A small encoder-decoder image transcriber, trained from scratch: 15.3M parameters, 64-pixel images.
Rows from block 7 of the image encoder of a small encoder-decoder image transcriber, named by matrix and row number. Rows with one number belong to one neuron. Each number is 200 + 40 x the weight over its row's rms, rounded and kept within 0 to 999. All counts start at 0. After the name is the row's rms in percent of the matrix's.
After each neuron's rows are labels from the 100 images, of 14976, where the neuron reaches its highest value: "top examples" is what is common among them; "place" is the part of the image that holds the peak. Only what is clearly more common there than usual is listed. The data: analogue clock faces. In brackets: how many of the 100.
# fc1: MLP up (encoder.blocks.7.mlp.fc1.weight, 1920x320), inputs 240-319
# fc2: MLP down (encoder.blocks.7.mlp.fc2.weight, 320x1920, transposed), outputs 240-319

fc1.430,103,180,252,154,137,184,264,265,113,275,251,204,145,191,281,182,228,128,212,210,123,237,202,149,194,170,201,178,196,151,222,263,160,236,225,161,249,224,123,146,111,228,173,189,177,213,209,169,175,180,192,202,133,183,211,221,176,229,208,227,168,166,162,150,117,176,161,219,223,182,134,215,245,180,195,206,235,230,153,138,204
fc2.430,100,201,196,196,218,241,231,187,132,171,196,189,180,195,206,203,286,194,209,237,173,221,198,172,225,149,244,216,268,243,146,120,179,261,129,235,235,162,225,162,173,170,162,257,204,195,267,273,248,283,206,130,181,202,265,196,215,247,200,183,208,230,214,195,234,236,195,166,165,181,190,191,185,167,183,236,243,241,242,189,130
top examples: hour 9 (51); minute hand past 2 (42); minutes: 10 to 14 (42)
place: bottom left (34); top left (31)

fc1.182,101,170,224,197,202,191,195,192,188,183,167,230,179,202,202,148,205,145,177,223,198,236,219,211,171,185,87,181,139,206,183,232,253,139,199,286,214,241,182,192,222,198,126,208,239,214,192,216,244,173,221,221,125,120,206,216,135,237,201,130,191,245,143,210,221,68,155,155,180,212,201,215,177,213,168,180,212,214,192,237,250
fc2.182,096,212,172,195,265,123,292,234,198,205,163,275,258,209,133,136,258,244,229,185,189,158,186,173,241,198,236,195,222,196,219,248,234,241,180,169,203,206,231,217,195,202,159,212,191,174,229,239,250,235,227,250,254,99,219,224,210,130,182,165,154,278,203,149,180,143,188,140,162,173,177,207,163,163,264,228,265,199,241,267,262
top examples: minute hand past 7 (38); minutes: 35 to 39 (38); hour 5 (32); hour 4 (28)
place: centre (61)

fc1.457,101,201,213,231,197,196,204,194,251,153,214,179,225,198,203,203,242,206,226,286,130,142,115,150,234,199,178,307,168,157,255,176,145,202,227,122,193,218,143,223,188,231,188,263,239,205,166,248,152,225,217,207,181,220,211,134,184,173,238,214,238,137,198,171,211,203,175,119,172,216,186,147,313,182,150,210,181,265,257,144,146
fc2.457,117,182,260,294,103,291,242,193,167,206,249,235,202,329,258,135,196,185,167,193,177,195,149,187,231,203,196,188,199,145,152,266,177,118,254,267,155,303,237,187,183,211,193,167,255,107,179,173,173,196,181,198,212,169,198,214,131,199,182,167,230,234,224,275,249,172,147,167,162,146,183,195,226,210,190,189,198,216,203,167,173
top examples: hour 7 (46)
place: bottom centre (33)

fc1.754,103,164,194,226,274,218,185,198,242,172,214,177,243,168,188,297,247,207,208,143,265,184,238,234,209,117,265,156,173,241,193,262,232,209,221,204,253,177,284,202,139,253,222,199,188,229,180,277,179,279,209,137,298,263,162,258,206,205,236,190,174,162,250,169,172,253,132,205,194,220,212,229,232,212,217,184,266,159,183,201,163
fc2.754,093,183,168,180,198,265,201,228,199,243,210,204,245,216,232,176,218,160,167,220,255,279,257,197,149,199,129,191,173,146,236,129,173,161,247,211,162,169,213,212,215,253,157,161,186,230,222,186,245,136,179,229,220,183,160,210,140,250,180,156,240,165,174,171,175,205,219,241,182,206,249,194,199,121,247,256,161,216,167,162,208
top examples: minute hand past 4 (50); minutes: 20 to 24 (50); minute hand past 10 (39); minutes: 50 to 54 (39)
place: bottom right (48); top left (37)

fc1.726,092,199,220,180,163,232,188,189,238,174,168,127,214,220,228,176,189,209,190,161,130,191,139,190,159,162,177,212,165,205,279,162,292,187,218,155,216,147,260,201,274,248,151,211,196,191,212,201,206,254,275,276,234,158,232,227,171,188,260,305,235,188,216,218,122,111,257,200,176,185,191,182,214,151,228,221,210,188,214,162,281
fc2.726,095,192,160,326,199,210,256,265,144,139,226,164,215,220,198,166,204,261,242,235,210,141,177,155,144,142,173,221,239,249,220,260,164,165,155,219,171,257,159,256,143,207,224,204,188,169,232,257,212,193,297,168,158,203,233,209,223,245,146,232,174,180,169,200,168,208,144,169,224,232,206,211,210,220,98,157,260,152,128,259,179
top examples: hour 7 (54); minute hand past 8 (47); minutes: 40 to 44 (47); minute hand past 9 (28)
place: centre (88)

fc1.273,110,190,241,163,142,221,243,134,239,165,197,204,186,187,209,227,234,230,253,224,217,207,201,156,184,129,229,137,220,110,237,146,154,187,178,257,155,169,219,255,141,276,236,288,216,190,218,265,248,234,197,189,184,265,174,235,214,190,192,176,147,225,191,144,223,180,170,224,239,192,177,253,216,139,209,222,215,137,195,184,167
fc2.273,099,109,192,201,296,194,268,156,167,204,135,207,176,189,168,200,269,213,195,193,206,198,208,288,165,279,139,181,171,277,152,228,253,166,163,208,175,220,175,169,233,215,126,228,208,168,180,276,195,198,166,218,134,207,193,221,231,230,208,182,219,195,143,156,157,264,213,215,243,252,190,246,214,194,114,225,109,161,187,191,151
top examples: minute hand past 7 (77); minutes: 35 to 39 (77)
place: bottom left (70)

fc1.172,093,199,223,285,168,169,197,219,106,240,179,211,169,255,195,297,144,262,198,224,157,233,159,264,187,191,175,188,291,230,94,215,222,189,202,153,186,206,197,183,139,205,183,159,221,142,147,238,151,247,227,170,219,290,231,275,177,147,214,188,170,107,217,253,184,195,170,154,218,174,265,140,214,201,245,146,205,256,198,286,189
fc2.172,104,200,205,211,193,103,240,137,167,217,167,179,196,255,267,196,159,160,228,194,134,166,200,152,251,172,165,238,245,237,251,211,192,215,238,204,178,267,149,208,169,108,154,161,149,224,225,177,243,213,189,228,196,196,174,142,231,187,224,358,227,176,236,232,185,270,234,229,232,247,186,262,238,263,141,202,190,262,226,169,116
top examples: minute hand past 4 (37); minutes: 20 to 24 (37); hour 5 (29); minute hand past 3 (26)
place: bottom centre (62)

fc1.475,101,202,89,250,111,130,248,236,226,213,186,234,192,119,170,280,211,186,188,227,224,222,217,168,216,288,257,198,227,200,220,132,196,252,288,209,183,240,173,102,206,165,199,239,311,205,165,254,174,242,213,134,172,251,280,176,214,202,155,202,213,178,187,214,199,214,210,181,203,187,137,213,176,182,160,185,171,183,174,175,248
fc2.475,099,227,180,187,133,174,246,305,257,123,167,180,227,237,232,216,211,172,197,224,186,203,239,188,203,178,238,186,253,201,227,96,183,152,185,161,165,159,155,201,223,229,204,186,209,185,185,183,181,160,214,257,196,161,234,228,187,282,268,198,174,144,119,214,210,197,191,147,165,174,176,219,265,211,174,160,191,148,232,234,184
top examples: hour 9 (56); hour 3 (32); minute hand past 3 (29); minutes: 15 to 19 (29)
place: centre (63)

fc1.521,105,260,203,96,139,194,163,239,176,238,261,164,211,165,156,231,144,175,201,183,201,146,170,229,227,198,225,102,199,157,155,191,151,211,201,291,133,179,202,169,226,190,207,217,178,207,206,181,176,189,251,172,125,234,188,208,250,185,237,259,215,160,211,290,209,219,223,193,246,201,241,199,175,208,169,212,212,197,217,212,209
fc2.521,106,242,204,179,168,204,217,174,212,127,137,174,169,198,215,248,192,154,249,143,327,210,215,170,173,183,218,162,175,138,205,241,214,148,140,253,263,138,223,149,215,222,257,197,198,182,256,199,213,263,211,203,200,184,242,271,215,201,168,112,150,304,135,235,217,136,226,255,153,192,225,233,206,236,265,237,224,202,271,227,184
top examples: hour 9 (43); minute hand past 4 (29); minutes: 20 to 24 (29)
place: centre (96)

fc1.434,094,239,197,235,195,222,243,127,188,231,199,184,267,182,210,175,233,193,228,230,227,174,208,245,201,148,111,187,242,206,235,231,149,224,171,212,177,211,213,111,198,225,204,217,184,193,180,256,189,196,177,164,197,236,138,207,204,214,226,182,233,269,332,170,182,185,251,243,250,187,261,184,155,220,220,235,204,117,197,188,140
fc2.434,106,198,262,190,215,193,201,130,151,187,330,174,193,256,143,223,235,197,181,162,240,176,203,213,188,272,174,186,221,256,211,189,242,174,169,267,198,206,131,212,179,233,175,216,225,179,213,191,167,229,95,252,207,219,122,186,176,226,206,264,198,204,163,158,223,197,197,260,190,211,232,148,227,149,261,146,190,184,175,227,125
top examples: minute hand past 4 (100); minutes: 20 to 24 (100)
place: bottom centre (52); bottom right (47)

fc1.432,102,205,197,178,211,209,143,108,188,181,222,196,132,240,164,167,201,203,151,164,256,192,190,225,195,228,110,220,133,153,102,170,162,213,162,180,279,206,202,164,166,137,162,210,242,276,246,222,307,167,179,186,149,196,219,238,148,137,174,205,189,180,288,219,165,211,192,148,157,178,266,223,180,244,195,324,183,230,137,234,233
fc2.432,084,201,235,118,225,185,164,276,195,198,161,252,158,163,199,221,149,112,141,220,320,231,233,312,164,210,188,246,158,176,164,216,179,171,123,218,195,198,205,212,207,217,228,196,302,137,188,198,225,170,220,231,200,172,172,172,179,147,170,223,191,267,150,188,251,220,177,238,77,227,204,277,183,250,200,268,299,180,216,186,161
top examples: hour 4 (57); minute hand past 4 (38); minutes: 20 to 24 (38); minute hand past 10 (37)
place: top centre (54)

fc1.18,101,183,222,230,241,167,201,182,161,176,193,169,261,223,196,160,178,192,133,189,240,211,248,232,229,217,201,220,210,169,250,189,246,184,210,216,126,213,218,233,281,231,229,240,143,152,165,274,122,186,294,188,282,181,159,257,245,201,199,236,161,154,149,250,122,192,210,136,168,286,153,256,245,208,252,206,169,160,232,156,168
fc2.18,095,159,130,197,216,176,211,208,213,185,201,117,110,126,283,256,165,150,156,227,221,146,198,200,184,242,248,205,241,276,189,167,240,186,279,174,151,209,159,234,139,260,225,207,158,215,210,190,229,205,176,130,203,254,247,162,239,248,206,192,221,220,190,251,201,184,213,215,207,204,193,215,175,187,225,264,139,292,161,178,157
top examples: hour 7 (49); hour 6 (46); minute hand past 11 (35); minutes: 55 to 59 (35)
place: centre (53)

fc1.150,100,220,238,234,228,137,249,159,189,219,148,167,196,212,161,181,262,198,171,202,168,200,134,254,232,196,246,162,136,221,221,204,161,184,205,177,188,209,233,211,210,219,242,237,182,203,185,148,206,154,209,224,216,289,239,183,223,214,171,163,160,155,178,240,189,171,169,190,212,216,213,252,236,204,155,183,217,227,215,219,183
fc2.150,098,153,199,228,136,205,280,251,176,166,204,120,173,208,217,192,137,206,190,190,159,250,218,202,140,197,180,177,218,208,230,174,244,221,145,235,209,222,180,226,179,204,232,185,165,144,140,227,194,175,165,215,233,210,233,204,220,313,209,180,230,203,190,221,170,240,260,123,186,219,214,200,232,235,263,201,189,229,220,177,191
top examples: hour 7 (39); minute hand past 9 (33); minutes: 45 to 49 (33); minute hand past 8 (32)
place: centre (67)

fc1.248,111,205,230,183,197,165,169,235,173,151,161,243,181,180,167,239,163,206,147,231,218,201,222,173,217,225,267,142,122,244,196,252,271,179,238,192,219,235,148,185,155,183,154,182,224,219,280,308,200,209,196,145,289,218,228,263,202,204,209,173,154,215,254,184,237,167,195,152,236,223,275,222,172,119,250,187,245,194,191,198,218
fc2.248,108,239,204,199,190,252,265,214,156,259,256,224,229,279,145,146,252,250,212,180,133,243,210,115,214,163,128,199,221,245,233,303,209,187,194,156,158,275,237,238,222,187,208,225,193,141,176,222,204,199,169,167,255,191,301,205,215,183,186,207,154,168,166,179,231,212,265,189,182,166,152,132,157,200,129,230,188,256,217,238,186
top examples: hour 4 (47); minute hand past 8 (31); minutes: 40 to 44 (31); minute hand past 2 (26)
place: bottom right (66)

fc1.41,100,217,270,218,136,159,248,307,190,184,179,89,286,205,204,191,205,250,141,237,211,327,164,235,192,238,183,177,219,203,176,153,284,168,259,232,269,205,250,202,213,215,202,210,205,192,216,227,235,189,220,187,235,264,169,172,200,137,225,220,232,200,163,200,230,139,214,143,214,166,208,223,130,191,251,205,127,216,276,110,249
fc2.41,107,243,204,191,124,200,207,175,235,137,161,185,135,204,146,220,268,206,205,290,274,105,175,272,154,225,199,197,151,214,145,223,204,134,220,148,190,176,177,211,234,205,172,228,133,173,155,222,131,165,221,126,299,88,225,196,230,241,202,196,207,225,283,168,245,196,195,117,179,183,227,184,168,196,203,190,286,180,140,185,215
top examples: hour 7 (55); hour 1 (27); minute hand past 7 (26); minutes: 35 to 39 (26)
place: top centre (33); bottom centre (32)

fc1.526,102,244,152,186,185,194,132,171,108,210,232,198,188,215,199,188,220,174,190,167,210,264,206,318,173,183,247,210,181,181,211,143,176,198,169,220,166,191,193,185,244,183,191,237,274,241,201,159,218,159,210,154,158,224,215,216,179,178,197,244,206,270,194,265,148,154,202,201,240,183,137,213,212,168,197,232,260,230,213,170,143
fc2.526,107,232,174,181,133,183,220,210,202,160,239,103,206,218,157,244,231,189,266,155,263,188,148,223,182,264,110,167,227,226,161,205,276,186,145,291,205,181,229,192,160,244,219,226,221,154,193,255,225,145,85,157,241,160,225,152,286,117,180,183,193,259,208,275,189,194,194,149,206,208,209,218,179,221,214,192,244,203,198,222,221
top examples: hour 7 (34); minute hand past 7 (32); minutes: 35 to 39 (32)
place: centre (95)